From a checkpoint of a small contrastive image-text model: encoder layers 12, trained on views of escape-time and Newton fractals.
Rows from block 3 of the image encoder of a small contrastive image-text model, named by matrix and row number. Rows with one number belong to one neuron. Each number is 500 + 50 x the weight over its row's rms, rounded and kept within 0 to 999. All counts start at 0. Numbers have three digits each.
After each neuron's rows are labels from the 100 images, of 14848, where the neuron reaches its largest size: "top examples" is what is common among them. Only what is clearly more common there than usual is listed. The data: views of escape-time and Newton fractals. In brackets: how many of the 100.
# u: gMLP up (value half) (encoder.blocks.3.mixer.u.weight, 160x128), inputs 0-127
# v: gMLP up (gate half) (encoder.blocks.3.mixer.v.weight, 160x128), inputs 0-127
# out: gMLP down (encoder.blocks.3.mixer.out.weight, 128x160, transposed), outputs 0-127

u.54:476491406504471449581414514473503487452553541422592471453456496524454474452601526543447450596506561519521379508529541499516592379399397552522516534515526567583476609490435517577544463517471529518534518458486542419476525494462387536515505490483537495482448491442570519500478549566504538495482554502480440473424519606579500530467428501482519554507529500471455570545481503567409443482477
v.54:498546558521524429531500550410545459478598524489514440419435431499447477517580434559383509572591516593483466463461459512563514536489465469550621553476450471464520484469503467496530519508445478634547472564547496488464445467539450568640463504503493537490393479413529556459532485414450529521496558578533482487454466451490474573439498548511580477464426561492468539442541474503479481502573
out.54:455550503451567546551548480553353522469509497499479503533512485460607601455466511413475549395471360574536501534595519508463449600532544511435496547493470486483445456455581505512414445514442501558534489463439431476523499594590616429548480455489501490543559476514543412482493474550499524476446474525567542551509532418450552455505478468572483452503540507568540508441494510447505530478430
top examples: pastel (52); grey (37); Julia set (30)

u.76:463529422508544447607598507512471414528531516422536579593462480453567433546504467439522496474469526511520564404515511533584460457617578461559486528556504482385463458471467414413487513523522503460533530472488516508483463555520515458550481518466552470539491509482488434486611520443541460489403595514573445412402490496561554411572409502468513537590477477550524485514499462468510522562489
v.76:481521474598462623466566491399505508494540448457495520601448435541538447515423533493549502485483485474483454520474529470469482495575513516537461419459509507481497416520495475490453515499522539584457398511541526481584536489426475505577422448495498603493425436506456489471593607442508515479477616513584429531460623525612449407494495537492559602545441472523470515543439512473496523530487
out.76:596396505511437456389517539531601436433405511474420518554514503539451506507490436460482495499467538480406526513554467520466481579425570469546502567556432551548469475533452471511536520415417447535435458413475533569547461445526610482540527565519479509431525458558560482525523656529546471478540504466400497530525503558351522509464522515532453503533549554484489548509478522510496526498527
top examples: dark (60)

u.89:515644474425433535545491447554451530452542580517441454508446540471536506465547493512530489462491497441457510516439556463486603482520481547623540495492481549539470479557483442446550502558536443438526495456501586488619508481452446446456457459488464572595507504510540479550507388566512460512479628491594498458417495520539462562503534496470463496495422603456455546581453496441421437434483
v.89:527560551492525460564521478501422443476565473497456455497438506465549489393467558528563465439629547443407439462490461470523530472470547530570502510480541520619536522573464509456546545442494467428562498436548434468545552439457431560493429493452470536637587486593544451521528417553517508482449584503540460544499531512510506512434526493506420450566373497537464503555494453465528473547568
out.89:515469522489480479473501501516503527545414431460480567563508476523490543506512451523501559511509409493502488489636505520574445435549442532415555412498533531448523465450504527544453535396434469545504483580453458529413535488426543573568426473511484441481534558446480579575556566410523513531507398567470517516601444619558467430436547468476499494431534450445579455489588570540472488530516
top examples: grey (41)

u.101:445471554441530484523480558487582489542473480516540505453523535518529521378537513453517522412458545535392577484536362541541459555522561529537582535465465532602539517482489501500487459618471503521472473565451542395480526516454413556553460486558515473509368466555443503507427557460507491495487503503500448498485529452429529598416502602489559517503445484536404545403536555549433496454517
v.101:454480520550558470491512584527557392496484540507493474429431474514499505509536535511498509638590473398548569420463538523504535535511478579460540523496527547505599479527472592452457475540481485496439504516492579489466528593423452494505476501475494437484452432585398500529489499530542429441470494473479480448523475534434596393445515586559556594543524506380491470553510437493414464437571
out.101:497507481540566511519567512444483580415525463499430438557484468562466445471479470462567510528509618460554423495548584619419526429506515463575498470523516414475411487532599477516442658485528560495509511434580512520499477606546554390498472470493432473468544442447526466500516493485444518566480520472508480550563425566538553431543517461445515502478507460519412522435449506515499462587464
top examples: pastel (66); Julia set (42)

u.130:482555565510556515533458476425528650481489559485511452440503413404561538538497465436461561467448512552520547504545488428437441481463499492543473521458504459485380500538421509510487469544507508522500528544476407505559590524465588538477452492532498516505529482547483494517434580532515552390466488447410557575466572559392590435498476441435525489532555591597517507418531462556452437516504
v.130:514510557455437504476569518538534558487501514443486467552506395507528530489498423451519485455555493465529562449598538506479469606588483434573477489519551563486455539507491613558578571513414492503463522488485513506495465465398510519544540556509577500494413429500499513467505540615515429525451496432594550547414442444453553496533474395475407475498566515487474556478517408550383417501461
out.130:441542488495473555493514573486483449479556492488534509525633578391431449432515568459541506481550533453516565441514444533491538603483538521451497597551487428497503518432588429536495596525396480538532515571480457435521457522549478523398447503460507474536634422397496497535470494502544505507546470459501520500451495465571426467537573510462459449474362481511502495555462536482506606504459
top examples: dark (69)

u.56:505531552490501466582434470446550561385489487525515528541530528563469462494455524486485545408491494452557535449510523473463411554569463487533488512472460522473591479479534467524393563513465521485605480484464561491547409386438458437462478500466469518516476513509586537568501605468508530594405492420559542572550445536556463594533448451509534409428433462447480550590583493488483492547428
v.56:482526488567483554526559461521451454532521392579466502527436474544516447533490538521606584386502437469551496455517550468533495535508430551614560548487622521536494478532584420472555495491539432498507488519487503421442456456454420381444515449438445460511556540563460419531577566423440542530469465521458498567525528522516536578461460565487509423538481527549589502457420486456463504505450
out.56:451516501465610559511555550501440356511425541512516567374517514422542524522539471486418464496489534430530506419500471541571381517576512523514446488565554475495464565577509547482495479473504482484503433492514459331560511487519537481543617492484545463527453525591567437529565500466547548437538380484473398426472511481501502450505493557547572514522505508484503500529458509480483581486491
top examples: Newton basins of five roots (34)

u.20:543553566508536570566522509474429531455499545572480481599419476486474499532518522501507486515381500500470555557419455441415485512507475591555495573541445492530474481388529497516513468459530449531448495458479529537462564501488486430511435457358470471483544560509478415486610633513525401519522506476540488423534538463526505409548537440439492468508533590541522557508511365582526524528528
v.20:484524463441530551512415558476444493450601453469483434562515408503542544429460555424494482491512460558500550450515539468512544553464511468470491398458393386475448465547493540506374531561557461544578422482462459493569522541501501412475491553531504528504512364566532554493555528546469524467586535446537503489531617526548491567510505469572616554523509479459543426442488508547479526508433
out.20:463520504480454518438495550518468468578454379512505479532516474597422483485509531487469537450571434531422516619487508442525557501452480428440504402604480567496544443530567384481463465504546516567604465595560492469575512608462481401569518435496470519493505458492442468497463480558422498495452423502525510525620497533470453514492499485545582466549534450523571475530575521425523547482468
top examples: dark (84); tricorn (38)

u.36:614429481421425459567536448447419529502545517499424443507526534518463581455451527471547495445524469506507507580518529441496513501529442475478488477470432509503455520544465552471517460563486523482448428522462495533536526439496634540352453496566457562540525469506510520633516459444528395509570572484444481510485581498509536512552390560529456425482531577488531470584410517565575496553529
v.36:504511523465478600488654438458463447482512530502455472526591403471486522507463418510513533424430563616558458486486526553449539522502450405530562500516562445520526483596535454456494501459546605536537428615478439513415504518490428597409429482476444476560478486479456524550504520565573563521476494493497487512504589486492505527495462544543537433586530479456490460552476529442553413457458
out.36:466561514509529523522488526543458420470506441447479579503504474466566518568476497447519511505394567537503554518573462526392484473425501472473546472571543450467465553491489468667476528480446435650576396469498388394465527512546471471499497458575496401518448536497555510478469536531521485572495494558522550489489496456562503426484472426557543542514531413535467539490524599412527538458491
top examples: Julia set (25)

u.81:459431499498493402515479491555527572450428488448537553481593474511481487520472482456558473427543572508549524406597495562492584515460482492434507596517479436578448460497567540512591501487527458488444517545525540430574510446518454525512526521553469487543369468440571488476555514559478427439476610565440491535462485474433449519495544526453578403567512485476575486529517355486453537560523
v.81:509514515470511420518536441423550435537532474504510569524406413481488602413561510523498456441512502416528442489424539584516438544474469436509445465578433486449477456579479516470506516488654508547460498496576493572548542533491464568465502415404498529461576492485504520564516456482485473396513507475609414493508451534568525519505532539484442460506502619546523435421521513506488558490607
out.81:455482520479626569462437465475473510555549530545508558497483527521504519518520584505432459502476452504588514555478452436543564384532498500473508402456473495585491520463519430482485546511487427544476508406537472474377562534557469464368501467438508540571544487654492556438538496528564469546512509462509525482483442544544594423495490439550494578504514508487404475534516568456559399484447
top examples: earthy (33)

u.133:498462572515552467453554481426461629538550519556598422481379433448453496547478466506543467507506442465538479477484563443484515522546553480468585551452470537583532510501538431519490488529495563392519529532521424530469472556500502442473439515602539449488484480509467554544470434537495508500449456602554508430577458504529506446437519498444496564617571461445509456467623424403563484527520
v.133:466473493515426592529546520558488453458525481507609580526482527540489458531487555573557371549522529563539426583448531490438524514435552387527456443471540518497441531496509421459570548409494448487543478623510455452473438495625488487428534454476497539362478459485432460505488465447501520502655545513453499574519479430528463528554504500538476474563510530509522468470495552456526552497535
out.133:526500408535491507467544536523447480521546446466507498492506544532509519485520467469503505480430502537498531499632504489465508499414451487495422465515425550379511536491506550593555491488497517528502427535485555500440669494447529431370548402611424437475521570510424510466473416484592514434529541565494504476540514416584448493493437492484480540494495539568445587513534621493554486502470
top examples: Newton basins of five roots (39)

u.33:502538456459447572547556479459505540462590433540467464540472549493468440455517442431539515604502509558482418559531406437599465542593428454548455519593517554563438579488475587484463477440577574485422574456521479489499488482526409490466445459532471476471483489460575557515477566477484549466483491456547569433569489495467495528548549515471405576503420496473484581405453513544430449563471
v.33:493480479521443460417538565528490493518485554451370487497482429434547477479527528513487515546522499524557549456358485496499503489464462499463402492553559537503578396451619553420506498515466491470498588509467474566530509484551453567454564502588501474508549425483534479403496528587517497554502464447619509551599456445517441445458606541470479501576491484556449524423463567549432479541553
out.33:577423507474537526525432519513460515559481534490498580443507591545512547594473529482434479423495531439469572542598522458442540515552637492505475408422480452502555489564487441509476525542569515450478487570431503443536479472547512518531565515482449538451511492604459434399389454509494463474477457480460431590508415527552482581436507500500476450586503522480559518556444478416569509399517
top examples: grey (47); sine Julia set (27)

u.142:453428524568518553488462498460496517533547380475508453459474519401554514514508440480534556453470543498541496517601525565575425538528548480434458500498554530549530392549450596433421527373496513457455531540470520407546530450535491495566357602493500519496479582510468465507539517481452581455520415502514507435551485552418515480499551453447494571494471521461472564499603530500555478562430
v.142:474466563535524638412492531495489520541552492563456502504430396447485578505456449395477488414559584484542540527531609566498432497556480467502496460476479543497565430566545551429452445532471554532532544528415525500537543473559437553543431580462392411551383522440496454507443516454515601478550450476528513468466507513476532530535518482502463526447462472563539579450473445544469565505492
out.142:467520480483521564552554519445462601444488616525590508500477496506530543553540501469568424419537383627469499442538503497429479466488568440589510458545514423447444528569488463615426435601496486476471422407517525561467485599478438503525503433524481517458489471500489466493518484472589555495459475506447396514472498543555509479498470442478500503521543574489509509483491565531516472370585
top examples: Julia set (33)

u.3:542430446538535590447444582495493455524598482439534569572508453473493547457429518399522522524473459555550576489545513511483413450469487513392489517552445493485435500480467456528442590370605467444457499500438494496539492471564531436453435581535472469540537494410469467450528473522526565462557505558561543421485488568562531583553537460510442594579494508455541574465441484473525564533511
v.3:478497486534557525494376492483586467511496519542625567481495446459496494478528441366496444540545411446509527523516531513531543479440539379441484610562373495463400542498495527540445546505531475475436526509461424560469492480553523356513423514514448509551536486509479526488473562484532569496611493534555536451511452527431535427512499495432492533557556440529557535487449529549546503560560
out.3:531607445479487422449449554439507534379483599540569435417463537490521531455520441512477505552577537493504479588544553515509612609499547545595521448484433546497459456578426539431462433567425472434439459564545512527512490451470515478454465559474540525458459451485543569527421536531518573480552460512548509547529509555506555415503432479487477476441541500467526505538491455509402457525394
top examples: Julia set (29)

u.67:493403366524432529548514491585468486487472455469537523539461476495455432501512633495576577468473376528413521503558405520505432541555466470474467522521584493543488546490584438425482525481506490492559485483482476469521374469513545520508508391500514521475533541528562469513462511561434451541479523588535485534563428607462511504441494543562480488447553540517458547583500586419561545440467
v.67:592459479409552552499490476540480525531501446442450517545432477542474542575474549423507521526539441396509548449509589431576574448507539546566424442581503537401473479544462562587468564500550558518527555469516502527566526405497492452523501444481444507398505498461455575448448492421581515485524453482501446413549547531516538520583546476557508478413465541550444514431425476404496529505581
out.67:476530509487602491364495497475552483496488515517507479546522552560598530454578442563472533495637488485540630535451576585491552502547421540523523579486491494461468465473470543466530538495498533386458559465507500505522493519454377497459500422514461514454449427491515547611495479482413534456487463383479544419481521535488518445489519477426590541538490392534530470440562440536481479543490
top examples: grey (34)

u.158:509530602468463537477466442456464563418585569508518551447526493476507584487600565516401534553465495398519521499556387558483567506431550452490446593553519459490569534537487560510515464464550516490453467525515531491596426538537463506475484484518495385478540449476551505463524500406486490442472468501565430494474505509473519514586435437495574610449502522443449459464554632411485447518488
v.158:468463478539612555520508449526528528510503471542499549540444518581612537466472453412469458406491462479550380546462489568474514421513540482490582551532551509514523496514469587478551513455550538523535465427454480554488530436441451483477486493493467417395436444611517469549427471473490499446528596489479528533522470617495560521594504580498437438390461504421522562531438535587506470529477
out.158:403515438559506463501449512514482549493447466407412399488515568532545424491506516441543490488565509549402488437583611553474505414482478546508493516465513477459443414440481577513586525558511498383567459479518465586483519558481506533492407532466463458536515552502479440525520459482642546462579598519523589517483548558502457472536432585455542517465488449485571481465541547545449465473508
top examples: earthy (89)